config.yaml
crop_scale_min: 1
translate: 0.12
arch: "preact_resnet"
activation: "leaky_relu"
drop_path: 0.2
num_labels: 58
beta2: 0.99
precondition_frequency: 32
max_precond_dim: 1536
merge_dims: false
adamw_lr_other_params: 0.0012
grad_clip: 5.0
lr_schedule: "cosine"
weight_decay: 0.1
Rows from block 7 of a small multi-label image tagger, named by matrix and row number. Rows with one number belong to one channel. Each number is 200 + 40 x the weight over its row's rms, rounded and kept within 0 to 999. All counts start at 0.
After each channel's rows are labels from the 100 images, of 14848, where the channel reaches its highest value: "responds to" is what is common among them; "peak at" is the part of the image that holds the peak. Only what is clearly more common there than usual is listed. The data: made-up road signs on poles.
# convs0: first 3x3 conv (model.blocks.7.convs.0.weight, 112x112x3x3, each kernel summed), inputs 0-55
# convs1: second 3x3 conv (model.blocks.7.convs.1.weight, 112x112x3x3, transposed, each kernel summed), outputs 0-55

convs0.40,166,157,178,198,185,191,260,166,189,205,197,203,222,230,243,144,212,286,201,202,164,185,223,235,181,207,197,210,232,229,233,232,207,253,181,138,284,190,236,169,178,224,171,194,253,232,241,203,138,245,174,234,200,296,274,217
convs1.40,158,245,212,156,186,182,166,225,234,123,108,207,134,157,223,271,198,165,202,159,179,197,258,122,202,180,147,231,102,200,259,167,226,188,163,205,212,170,215,174,199,179,148,130,190,141,191,162,193,167,148,183,250,191,182,173
responds to: 20
peak at: centre

convs0.4,154,201,263,203,181,183,219,179,185,236,177,152,233,212,161,159,305,146,256,257,213,155,193,172,198,193,149,201,190,196,185,234,143,179,254,227,203,215,155,167,191,298,227,216,153,189,209,257,129,154,200,141,229,136,121,192
convs1.4,133,223,202,210,267,203,223,214,167,169,231,283,278,184,343,184,191,256,103,202,227,239,198,208,192,188,203,150,185,270,164,176,192,158,163,172,244,200,220,217,158,169,167,259,172,167,243,209,223,217,229,147,262,211,244,204
responds to: triangle sign; arrow right; struck through
peak at: centre

convs0.93,123,194,200,162,147,234,216,217,193,113,224,209,197,248,228,211,142,137,176,297,201,194,187,230,245,197,262,156,176,215,170,232,114,138,216,193,231,211,186,158,176,237,168,172,176,194,156,227,183,274,218,147,288,178,127,136
convs1.93,204,185,206,217,211,213,184,238,161,235,306,203,206,110,149,190,148,145,139,214,230,168,161,245,188,221,213,156,255,240,214,169,207,247,147,179,230,258,169,153,240,252,191,152,192,134,204,168,129,198,215,243,178,140,211,246
responds to: 30
peak at: centre

convs0.63,183,163,252,208,152,192,201,202,137,196,220,165,233,200,220,148,156,239,195,265,250,249,187,239,186,145,178,122,183,275,190,140,166,144,146,194,175,183,224,277,165,246,139,207,182,206,253,202,177,247,244,241,221,177,144,182
convs1.63,290,155,185,143,147,229,232,153,199,174,208,86,194,193,209,200,189,274,284,197,217,157,146,217,176,196,178,219,256,145,221,233,146,136,229,143,141,202,158,201,152,104,208,139,166,271,182,188,218,176,226,167,212,192,224,189
responds to: 50; triangle sign
peak at: centre

convs0.17,172,191,153,197,200,155,224,191,219,226,221,264,288,214,202,183,244,238,212,232,153,273,196,155,219,149,226,238,147,226,217,225,181,264,157,207,239,221,215,171,240,137,215,178,217,240,149,280,169,210,163,204,205,259,189,97
convs1.17,218,193,204,166,188,194,153,242,227,203,231,216,178,247,277,157,292,286,140,232,217,170,192,204,175,165,197,78,255,167,193,206,124,272,252,175,193,211,143,138,188,187,225,177,243,219,208,162,173,227,255,172,177,228,168,140
responds to: R; triangle sign
peak at: centre

convs0.102,213,184,251,169,99,231,128,185,185,175,236,167,125,213,179,83,147,209,117,251,182,238,148,175,226,138,232,153,238,242,233,183,239,179,158,222,234,163,226,205,164,254,191,248,125,177,278,214,172,181,257,221,212,184,151,144
convs1.102,227,219,200,316,211,173,303,207,230,219,215,221,217,144,178,269,159,154,253,170,209,207,290,186,241,258,167,241,250,144,171,233,245,177,215,232,206,169,216,260,217,179,208,132,194,196,216,217,148,214,201,205,216,169,163,209
responds to: 50; 30
peak at: centre

convs0.15,203,245,121,181,217,134,174,254,185,176,178,262,179,186,163,178,195,267,170,209,258,206,171,213,220,163,196,197,195,240,218,262,211,284,266,232,203,230,172,226,156,219,195,176,225,165,206,208,243,198,232,275,186,210,175,223
convs1.15,227,148,163,290,151,154,226,183,238,189,191,159,203,162,203,200,192,219,215,142,196,170,249,239,134,212,233,201,206,198,182,171,209,168,222,229,216,210,207,132,234,197,156,167,198,287,188,197,119,81,196,135,214,156,204,94
responds to: triangle sign; 20
peak at: centre

convs0.60,228,201,216,172,145,248,131,196,169,245,235,228,240,178,185,132,122,228,73,226,151,229,189,164,185,157,217,182,260,185,158,197,172,210,185,194,195,199,291,178,242,228,182,241,165,185,199,245,193,206,236,149,203,140,250,180
convs1.60,157,207,163,161,160,191,202,218,129,174,226,151,162,230,186,265,224,220,227,200,156,203,160,162,186,200,204,235,198,234,313,245,208,282,228,207,216,226,229,206,169,141,215,212,214,200,184,219,172,152,213,114,197,182,184,167
responds to: R; 50
peak at: centre

convs0.5,138,233,239,256,170,225,163,277,195,183,91,233,249,143,209,184,230,208,266,225,192,280,148,180,196,168,221,197,236,228,156,154,211,170,120,245,245,171,136,199,226,214,191,188,178,180,190,183,180,267,177,203,225,114,167,198
convs1.5,222,176,159,230,246,141,136,193,234,198,166,198,258,218,169,149,197,144,168,214,232,169,184,241,166,228,147,211,167,211,232,169,248,136,168,156,178,179,252,170,219,222,190,222,209,251,214,184,145,177,226,199,129,226,251,191
responds to: 20
peak at: centre

convs0.35,179,232,261,204,214,253,213,248,173,191,144,110,183,158,190,249,177,119,176,124,240,215,219,144,179,245,214,186,220,195,253,172,199,214,211,193,226,210,236,154,147,247,212,172,154,191,174,242,178,185,199,152,190,120,219,215
convs1.35,127,172,207,238,248,170,167,140,134,241,200,242,244,192,144,260,146,102,233,213,159,157,208,236,249,208,167,213,256,172,137,227,265,235,180,216,179,179,178,215,231,154,255,206,245,136,207,160,218,191,206,196,169,290,230,231
responds to: 20; 30
peak at: centre

convs0.18,182,176,156,164,127,223,265,177,229,162,135,251,175,190,155,169,239,249,202,141,146,272,175,208,178,88,233,227,195,203,244,222,183,223,101,209,204,179,161,178,161,154,155,183,156,266,236,150,163,285,205,191,283,209,182,257
convs1.18,171,180,145,175,176,144,191,202,143,202,184,175,259,221,230,223,136,137,259,230,240,163,203,242,221,252,244,183,228,171,176,165,287,239,223,249,194,213,176,186,193,152,258,258,219,86,207,214,180,137,193,166,162,218,187,246
responds to: triangle sign; H; A
peak at: centre

convs0.94,193,244,182,174,191,221,156,201,225,228,214,185,185,256,85,231,179,197,153,277,128,192,146,174,240,208,183,169,177,256,126,234,176,195,265,265,261,194,170,195,208,240,152,197,136,146,212,289,222,127,189,155,214,133,201,174
convs1.94,205,192,185,143,131,172,177,161,269,225,225,161,154,162,135,198,251,189,122,142,206,231,214,212,185,134,226,232,183,227,140,107,277,187,222,134,172,163,179,188,249,226,235,194,220,209,204,123,125,171,184,162,272,218,232,180
responds to: triangle sign; arrow up
peak at: centre

convs0.16,199,192,165,257,187,160,140,191,175,223,200,158,135,183,124,151,111,234,286,199,172,304,137,217,175,200,220,114,205,262,234,186,214,183,225,158,276,164,210,225,234,193,188,154,188,197,165,239,210,245,223,284,227,128,187,178
convs1.16,183,241,263,171,167,192,165,206,190,199,262,208,242,147,196,214,219,211,195,174,213,233,236,191,200,182,186,173,153,121,252,276,191,270,148,237,161,212,225,301,165,136,209,175,174,185,170,221,128,245,155,228,216,155,209,213
responds to: 50
peak at: centre

convs0.36,167,232,205,224,208,142,152,261,282,196,220,237,189,211,243,238,134,212,179,147,220,229,180,194,203,112,80,208,228,234,181,249,216,181,215,222,148,167,148,172,148,222,231,245,262,219,199,195,132,209,211,200,242,215,178,290
convs1.36,190,174,228,195,221,237,171,164,182,170,208,195,190,186,229,156,180,191,269,145,187,178,175,265,261,131,188,186,221,221,181,170,172,205,160,205,139,322,158,286,195,183,154,248,183,199,172,307,273,236,255,188,230,206,194,195
responds to: 20; red face
peak at: centre

convs0.98,203,187,228,166,221,196,149,172,152,213,232,177,194,142,155,220,105,195,173,89,192,202,223,192,189,171,239,211,240,203,187,203,271,204,142,215,181,218,237,166,143,231,164,187,137,219,161,194,222,157,167,143,218,250,254,196
convs1.98,250,259,82,261,154,195,307,203,205,145,197,222,122,255,186,205,162,164,215,242,213,161,275,195,208,236,172,225,191,218,221,150,170,202,159,193,222,97,197,184,208,184,198,194,140,186,192,162,203,190,211,283,220,183,193,192
responds to: 30; &
peak at: centre

convs0.51,200,218,221,221,177,141,210,208,202,144,263,224,223,218,200,167,193,167,181,198,165,187,141,153,159,193,194,201,107,229,206,230,158,177,180,172,204,223,100,137,215,161,226,201,138,158,164,199,220,203,171,194,205,254,198,209
convs1.51,162,106,237,255,147,270,235,224,101,201,251,210,198,198,217,247,206,175,142,164,184,178,219,212,208,258,161,258,192,151,167,232,162,187,94,223,141,164,153,204,243,231,156,189,244,188,289,185,189,178,201,219,219,259,169,185
responds to: triangle sign; 20; 70
peak at: centre

convs0.84,203,176,245,173,245,172,204,197,168,161,198,207,266,294,193,207,131,216,198,225,247,134,246,181,145,97,247,147,248,164,169,195,199,190,177,158,216,196,228,216,238,204,231,83,210,232,207,176,158,262,209,165,235,225,246,218
convs1.84,237,182,218,199,188,172,186,248,158,197,229,175,220,199,170,206,170,145,216,174,196,246,164,187,200,274,233,227,201,233,256,247,213,201,180,224,187,157,260,217,236,137,131,84,170,122,196,216,238,175,234,222,210,156,127,216
responds to: triangle sign; H; 30
peak at: centre

convs0.71,157,202,177,217,161,201,169,186,175,179,216,199,185,234,253,256,158,204,153,185,251,142,218,197,145,253,164,154,231,140,206,218,160,243,146,162,196,218,207,235,105,237,141,210,249,149,249,245,161,226,217,131,266,157,197,190
convs1.71,205,215,205,224,279,185,150,146,185,176,179,130,186,210,262,203,269,201,315,205,250,167,121,213,194,142,167,201,236,288,248,255,197,228,200,225,204,253,270,271,187,222,208,205,182,287,169,144,238,223,186,162,109,200,218,228
responds to: 50
peak at: centre

convs0.85,159,182,156,195,213,248,191,164,146,257,188,120,180,221,199,187,186,223,205,144,183,179,136,183,196,251,164,207,246,218,261,174,179,215,217,296,169,131,208,205,222,198,235,213,190,225,262,215,137,293,195,177,185,203,233,213
convs1.85,205,282,197,186,191,200,194,189,187,185,233,243,234,194,189,216,165,174,222,201,279,195,184,314,204,195,249,207,236,229,202,270,150,166,254,265,136,170,168,52,196,205,218,173,218,224,114,253,185,220,196,225,174,180,205,221
responds to: black rim; white face; grey rim
peak at: bottom centre

convs0.75,140,173,184,162,227,272,128,206,245,199,203,149,224,244,263,222,170,137,255,209,208,200,140,159,208,214,220,178,183,220,182,60,164,225,247,127,207,156,240,219,161,185,236,237,187,98,161,224,162,204,192,196,218,189,213,141
convs1.75,268,156,213,141,146,113,248,158,206,187,177,181,207,191,188,223,180,100,237,217,196,195,191,209,125,160,194,163,138,241,269,202,243,199,269,265,185,210,164,83,175,159,187,157,245,265,227,190,208,256,137,178,161,159,269,208
responds to: black rim; hexagon sign; red face
peak at: bottom centre

convs0.30,229,173,154,183,228,183,195,190,151,227,211,163,176,199,196,190,213,194,205,201,218,183,219,220,134,112,196,197,168,198,230,255,155,267,207,104,245,163,219,147,149,195,230,225,138,244,125,179,123,220,171,98,244,210,229,150
convs1.30,138,225,140,203,213,228,221,201,230,153,248,229,240,275,224,245,250,155,191,155,144,202,137,210,221,177,153,197,157,281,245,226,202,131,221,213,191,134,233,221,201,186,167,204,252,173,288,243,247,225,274,193,203,257,212,255
responds to: triangle sign; arrow up
peak at: centre